python train.py --arch="quartznet" --dataset="Morse code for random letters and digits, with fading, noise and interfering tones" --train_examples=26041 --win_length=400 --mask_prob=0.05 --channel_attention="eca" --stem="single" --residual_init="none" --lr=0.0036 --beta1=0.8 --beta2=0.98 --grad_clip=1.0 --steps=15100 --final_lr_fraction=0.05 --warmup_steps=300
Rows from block 10, named by matrix and row number. Rows with one number belong to one channel. Each number is 128 + 24 x the weight over its row's rms, rounded and kept within 0 to 255. All counts start at 0.
# convs1: first pointwise conv (model.blocks.10.convs.1.weight, 144x144x1), inputs 0-143
# convs3: second pointwise conv (model.blocks.10.convs.3.weight, 144x144x1, transposed), outputs 0-143
convs1.32 [128 163 128 167 154 128 108 155 128 146 101 129 128 145  95 135 139 169 100 178  92 128  88  97 158 159 142 128 206 128 146 167 165 149 128 113 134 128 128 148 128  87 128 124 119 175 140  61  83 126 128 148 128 187 112 128 123 124 135 114 149 128 118 128 136 128 176 128  92  80  84  98 170 109 128 141 128 147 116 148 128 128  70 141 128 128 104 161 119 123 120 144 120 119 128 128  73  97 153 128 128 152 142 109 128  84 146 128 112 188 128 109 128 108 112 174 128 106 133 128 128 123 128 156 128 128 128 128 128 128 111 111  88 128 155 106 128 128 128 128 128 152 155 128]
convs3.32 [176 128 128 124 128 128  69 176 128 146 128 128 128  88 128 148 128 159  81 158 128 128 128 112 124 166 169 114 128 128 113 128 132 171 130 108 128 128 116 128 166 128 128 128 128  76  62  90  66 128 155 128 128 128 128 179 117 128 128 112 173 102 128 166 128 150 181 138 161 174 136 128 128 128 128 128 128  92 128 128 128 128 101  84 128 128 128 128 139  77 128 115 168 128 117 128 128 128 128 128 156 128 128 154 103 128 151 128 128 128 135 185 183 128 128 102 128 128 128 148 143 102 128 119 128 128  64 128 141 100 128 120 171 128 159  98 128  91  87 178 128 128 128 128]
convs1.33 [128 144 125 128 128 173  94 162  87 128 140 128 141 128 128 141 137 128 128 128 128 128 155 128 199 125 154 128 128 128 156  72 128 161 128 128 155 102 128 211  80 128 100  96  99 174 200 128 128 128 119 138 128 128 159 128 128 120 128 102 130 128 128 128  57 128  99 128  82 128 128 151 176 120 128 101  86 128 128  90 128  69 164 103 128 136 134 128 128 128 126 128 134  78 128 158 128 139 128 103 162 133 140 128 128 128 128 128 151 150 128 147 128 128 128 128  91 120 128 142 141 167 122 128 144  57 166 128 128 128  89 162 128 128 128 128 115 128 128  89 128 125 151 128]
convs3.33 [178  93 128 104 128  90 163 128 128 128 128 171 128  82 128 128  68 183 183 155 128 142 123 154  63 128 100 128 128 128 128 128  99 128 157 128 190 128 128 124 128 167 128 129 128 128 128 128 128 128 128 126 128 128 128 139 128  78 128 128 128 128 128 128 103 128 128 119 118 128 128  97 128  79 128 137 128 128 128  95 116 120 143 128 117 128 161 128 128 128 128 179 184 158 128 128 140 128 128 128 215  75 128 132 135 124 128  83 128 128 128 112 128 128 128 128 128 128 128  61 128 128 128 128 113 154 128 146 128 116 128 128 128 160 128 145 128 110 128 186 128 128 128 221]
convs1.34 [128 128 128 139 128 128 122 128  88 128 128 128 128 128 128 127 161 128 128 128 112 128 150 154 128 128 114 128 128 128 128   3 146 128 128 154 147  82 146 128 128 128 128  88 128 137 128 159 209 128 128 128 125 128 128 121 169 128  94 128 101 128 140  97 128 126 111 111 128 107 128 150 128 128 128 128 108 128 128 155 129 128 128 128 128 128  67 128 128 128  84  89 128 149 128 174 128 128 128 165 156 128 128 128 128 128 128 128 217 128 118 119 104 184 128 128 185 138 128 131 128 128 128  77 128  60 116  82 121 128 128 128 137 133 161 152 128 177 131 128 128 128 169 128]
convs3.34 [128 128 159 151 128 117 174 128 128  89 128  76 128 128 128 128 149 169 165 137 128 166 105  93 128 108 169 163 128  94 128 153 128 128 148 128 128 128  90 128 128 128 201 101 128 110 173 117 155 128 128 128 145 128 123 128 128 100 128 128 128 128 128 107 128 141 128 128 128 128 128 113 128 111 216 163 128 133 126 128 128 156 128 175 114 128 128 128 128 128  92 180 128  97 128 140  97 159 128 104 174 128 128 128 153  93 148 128 174 106 128 128 128 128 128 143  70 100  89 147 185 148 151 128 128 128  75 119  90 181 128 163 101 128 128 141 128 133 108  84 128 128 128 155]
convs1.35 [128 128 108  84 128 161 128 128  54 128 128 135 128 128 128 128 165 128 177 135 174 165 128 128 128 184 128 128 128 128 128 198 128 128 161 128 128 128 138 128 116 181 128  75 128  87 130 131 128  99  73 148 149 109 177 143  98 146 128 128 157 128 111 128 128 128 128 128 128 172 128 128 128 128 128 128 128 128 128 128 128  48 128  91  96 128 128 161 170 128 128 181 159 128 128 184 115 128 128 128 137 158 167 137 124 128 153 128 149 119 128 128  84  94 118 128  81  94 128 168 151  84 119 102 122 163 128 128 128 128 128 128 128 128 124 159 136 164 128 128 128 128 154 128]
convs3.35 [128 128 128 128 169 156 137 146 128 197 176 128 128 155 128 128 128 124 128 111 128  98 128 128 128 155 125 104 136 128  95 161 128 110 106 128 128 128  91 143 152 165 128 101 128 154 128 128 124 128 128 157 128  91 179 155  89 179 128 128 105 102 158 128 100 169 128 128 128 128  93 179 128 128 157 119 128 136 201 129 159 128 128  94 128 133  89 115 128 167 128 141  71 128 128 110 128 111 128 128 128 195 136 128 128  81  82 105 128 128 159 128 128 122 128 128 128 128 128 138 128 128 128 128 164  73 128 113 136 128 128  83 128 128 152 103 113 128  67  69 163 119 114 160]
convs1.36 [122  49 161 128 128 151 118 128 128 177  99 112 128 138  92 128 128 102 128 128 142 134 105 170 128 128 128 128 139 128 141 128 186 106  70 128 133 128 128 128 115 128 121 128 182 128 128 167 128 128 126 128 111 135 128 128 128 126 127 128 134  89  60 160 128 128 128 128 128 166 128 134 100 128 128 128 138 103 128 128 128 200 162 128 128 128 103 111 128 128 106 128 128 163 128  97 128 128 138 128 150 128 128 153 103 159  93 105 128 149 128 133 147 100  56 128 128 128 128 111 135 128 128 128 128 160 195 187  48 173 128 128  93 128 148 172 136 108 128 128 147 157 128 128]
convs3.36 [111 128 130 128 128 128 144 128 134 128  92 156 128 128 128 128 145 128  79 115 154 128 128 154  89 128 149 195 128 128 128  92 146 128 118 128  97 128 128 174  91 165 128 128 128 213 189 128  96 143 128 128 143 128 128 103 114 105 153 146 128 128 128 128 109  77 128 158 165 136 128 128 163 108 128  89 128 155 120 128 128 128 173  92 109 128 162 128 116 138 128 118  93 128 128  91 128 115  65 119 128 128 128  82 128 185 128 128 146 132 164  95 128  83 128 128 128 128 203 100 128 128 128 128  83 128 138 128 164 128 128 171 139 128 110  78 120 128 161 128 138 128 128 128]
convs1.37 [150 128 128 130 115 128 128 128 128 128 128 136 128 128 107 128 128  93 128  87 141 128 118  90 128 104 193 128  89 128 128 128 103 140 109 128 128 128  76 128 126 153 114  78 128 128 128 194 154 128 162 102 128 119 128 128 158  77 128 128 102 138 100 128  75 156 129 106 137 128 162 133 153 104 192 128 116 102  84 128 167 122 134 120 128 148 122 128 116 116 105  62 128  92 128 109 128  77 128  54 124 147 185 153 118  88 188 128 128 159 128 111 149 128 101 128 128 128 176 109 131 132 174 128 128 128 150 145 151 128 128 116 128 128 128 171  94 120 128 136 136 128 128 128]
convs3.37 [ 97 128 128 104 128 128  87 128 145 128 128 178 128 128 128 128 120 128 172 129 131 128 128 128 128 128 115 128 100 144  94 128 128 128 128 128 159 128 128 128 120 128 128 104 192 128 128  97 128 128  88 128 164 112 128  86 104 128 136 123 165 128 128 128 106  51 128 128 168 128 128 128 128 128 164 128 184 102 128 128 140 116 128 158 128 155 128  96 128 126 128  74 128 210 126 163 146  55 136 128 172  86 143 128 128 128  95 161 160 128 179 100 128 128 178  91 182 128 142 128 128 128 128 128  96 144 126 145 128 128  94 128 125 167 131 128 119 128 189 152 140 128 132 128]
convs1.38 [128 141  58 112 152  85  75 152 128 110 128 128 110 182 100  90 128 128  72 176  91 163 165 128 102 159  69 128 130 128 128 128 128 132 128 168 128 128 128 128 101 116 133 133 128 160 128 147 128 172 128 128 128 128 128 128 177 128  72 128 128  83 128 128 112  98 118  98 150 134 115 101 128 128 128 113  99 158 128 128 128 107 128 128  78 138 128 128 189 105 128 128 128 128  64 116  99 128 128 120 176 149 128 147 119 128 128 143 128 128 140 128 128 128 100  61 128 131 128 128 128 131 128 128 111 128 128 128 128 128 128 138 128 105 128 128  38 156 116 128 150 107 128 152]
convs3.38 [128 128 172 134  88 128 163 137 128 122 104  94 128 107 128 151 128 140 170 128 128  95 128  82 136 117 107 175 128 150 173 119 128 128 193 128 128 153 189 128  98 128 128 128  74  99 128 124 128 108 129 174 128 128 128 128 128 128 128 128 139 128 125 149 150  90 128 149 163 143  86 128 130  93 128 149 128 128 128 114 113 128 128 195 142 145 170 133 128  99 165 128 128 124 150 128  87 128  95 128 128 128 128 128 128 158 141  98 128 109  85 128 150 172 128 128 128  99 128 128 205 128  89 128  78 151 114 128 132 104 128 147 128 128 128 138 179 147 142 168 128  96 183 148]
convs1.39 [105 166 130 128 137 106 104 103  39 142 128 165 144 167 128 116 128 128 110 157 165 158 128 128 128 150 128 128 128  69 128  55  60 106 112 128 128  46 128 128 128 115 174 128 157 128 147 128 164 128 128 129  98 128 115 102 128 128 128 128 131 128 128 128 119  98 128 128 159  95  98  81 128 128 128 128 128 136 131 128 128 128 129 128 113 128 128 143 141 128 128 128 121 128 128 128 113 128 129  86 136 150 196 128 128  67 141 151  90 162 128 148 128 128 119 128 128 128 128 100 143 128 123 144 128  58 128 128 117  92 128 130 128 125 116 128  85 160 128 132 188 128 154 120]
convs3.39 [127 168 128 128 176 148 113 130  73 148 178 137 154 133 100 128 110 128  94  94  91 134 128 162 128 128 150 128 128 128  94 128 157 104 111 128 128 128 103 128 150 128 128  86 151 128 158 160 101 141 105  99 120 128 128 128 128 128 128 149 116 128 161 124  86 160 128 128  55 128 162 128 104 128 128 128 128 139 132 128 188 175 100 128 128 128 107  88 128 150 106 128 128 128 128 121 128 128 128 128 128 188 162 128 134 128 104 117 128 141 128 128  58 128 103 112 128 164 128 128 128 128 128  91 128  49 128 144 128 138 128 109 128 185 113 108  86 128 128  63  87 128 111 107]
convs1.40 [169 157 128 128 128 153 128  96 128 107 140  90  95  85 128 128  89 128 128 128 130 118 128 154  75 165 201 151 177 128  90 183 128 175 128 128 128 113 163 153 128 161 167 128 128 128 141 124  98 128 128 153 148 128  66 149 128 128 100 128 131 154 128 128 128 128 128 128  96 114 128 178 105 128 128 128  70 128 105 128 128 128 118 154 111 128 128 147 148  84 139 108 128 128 182 126 128 168 115  93 189 144 128 128 154 149 100  82 128 103  99 128 106 128 134  91 128 128 133 159 121 128 128 128 128 189 128 156 176 168 128 128 130 128 128 128 133 137 128 128 128 128 143 145]
convs3.40 [120  96 128 128 129 128  63 128 128 128 192 122 128 128  88 130 146 128  91 166 128 163 128 128 128 128 120 158 128 128 128 159  95 128 128 128 128 128  79 116 165 128 128 128 128 128  61 128 111 138 170 151 128 162 128 171 128 152 128 101 128 128 128 128 128 159 184  59 164 124 128 128 105 128 176 111 119 128 128 128 128 128 128 128 103 128 128 128  40 128 128  94 137 128  96 128 182 165 128 128 142 177 128 128 121 128 128 128 178 128 132 128  87 128 128 128 128 128  83 128 148 159 128  97 128 128 128 128 163  96 128 129 128  76 158 114 128  79  95 128 128 145 128 128]
convs1.41 [ 86 128 128 128 142 128 128 128 128 128 155 175  86 128 128 128 124 128 128 184 128 128 124 128 128 126 140 128 128 128 160 138 128 186 128 128  80 128 128 128 128 110 143 129 128 128 140 128 128 118 155 150 111 128 156 128 128 128 128   7 128 128 128 128 128 173 128 127 128 128 123 128 150 128 128 144 128 128 179 123 128 118 128 197 137 128 128 128 143  83  49  87 163 159 128 128  63 139 189 128  95 109 126 128 128 128 128 128 128 128 165 128 128 128 128 128  96 128 134 128 128 128 128 126 128 128 128 128 128 128 128 128  71 128 128 113 128 141 154 178 139 128 154 206]
convs3.41 [128 224  71 132 128 128 128 222 129 128 167 128 155 128 128 128 128 128 128 128 141 128 128 128 178 128 128 128 128  95 128 157 114 128 128 200 128 128 128 128 128 128 128  90 128 128 128 128 128 122 128 128 128  97 128 143  72 204 128 128 128 128 128 128 128 128 128 128 128 116 128 128  99 128 128 128 128  62 161 128  98 128 128 128 128 128 128 128 128 128 128 128 128 128 128 128 128 128 137 128 128 142 106 128  91 118 128 128 128 128 128 200 128 128 128 128 128 128  39 128 128 145 128 128 128  64  60 128 128 114 128 176 128 128 128 128 128 128 128 144 128 128 128  69]
convs1.42 [128 128 128 128 128 110 148 158 167 128  80 128  98  64 113 128 128 128 133 136 125 128 128 109 128 135  48 128 118 146 128 168 167 104 111 136 132 128 128 128  55 128  43 128 128 128 117  79 128 128 128 166 128 146 162 128 128 128 197 128 164 147 128 118 128 128 128 128 128 128 128 111 128 128 128 155 147 128 128 139 128 108 128 163  69 167  88 128 174 128 128 120 162 103  87 126 128 128 159 145 128 128 128  98 128  83 128 128 111 128 128 188 128 128 114  85 112 128  77 128 128 150 156 122  97 128 128 124 130 126  76 128 128 128 128 128 128 160 109 128 128 128  88 128]
convs3.42 [128 128 128 160 128 163 128 154  93 128 144 128 149 128 148  79 128 128 119 128 128 128 147 191 119 128 148 109 142 128 128 158 128 115 128 128  84 128 128 128 128 116 128  72 191 128 142 189 105 128 128 150 167 111 128 196  65 110 159 103 128 121 154  82 128 122 141 128  93  89 105 128 128 128 163 106 115 128 157 128 128 169 126 128 155 128 128 107 122 158  96 169 128 123 128  94 128 128 128 128 160 128 128 180 128 128 143  85 156 128 128 144 112  96 128 128  73 128 128 128 128 128 128 172 128 128 128  98 169 128  91 122 128 155  80 128 128 128 104 103 182 128  87 126]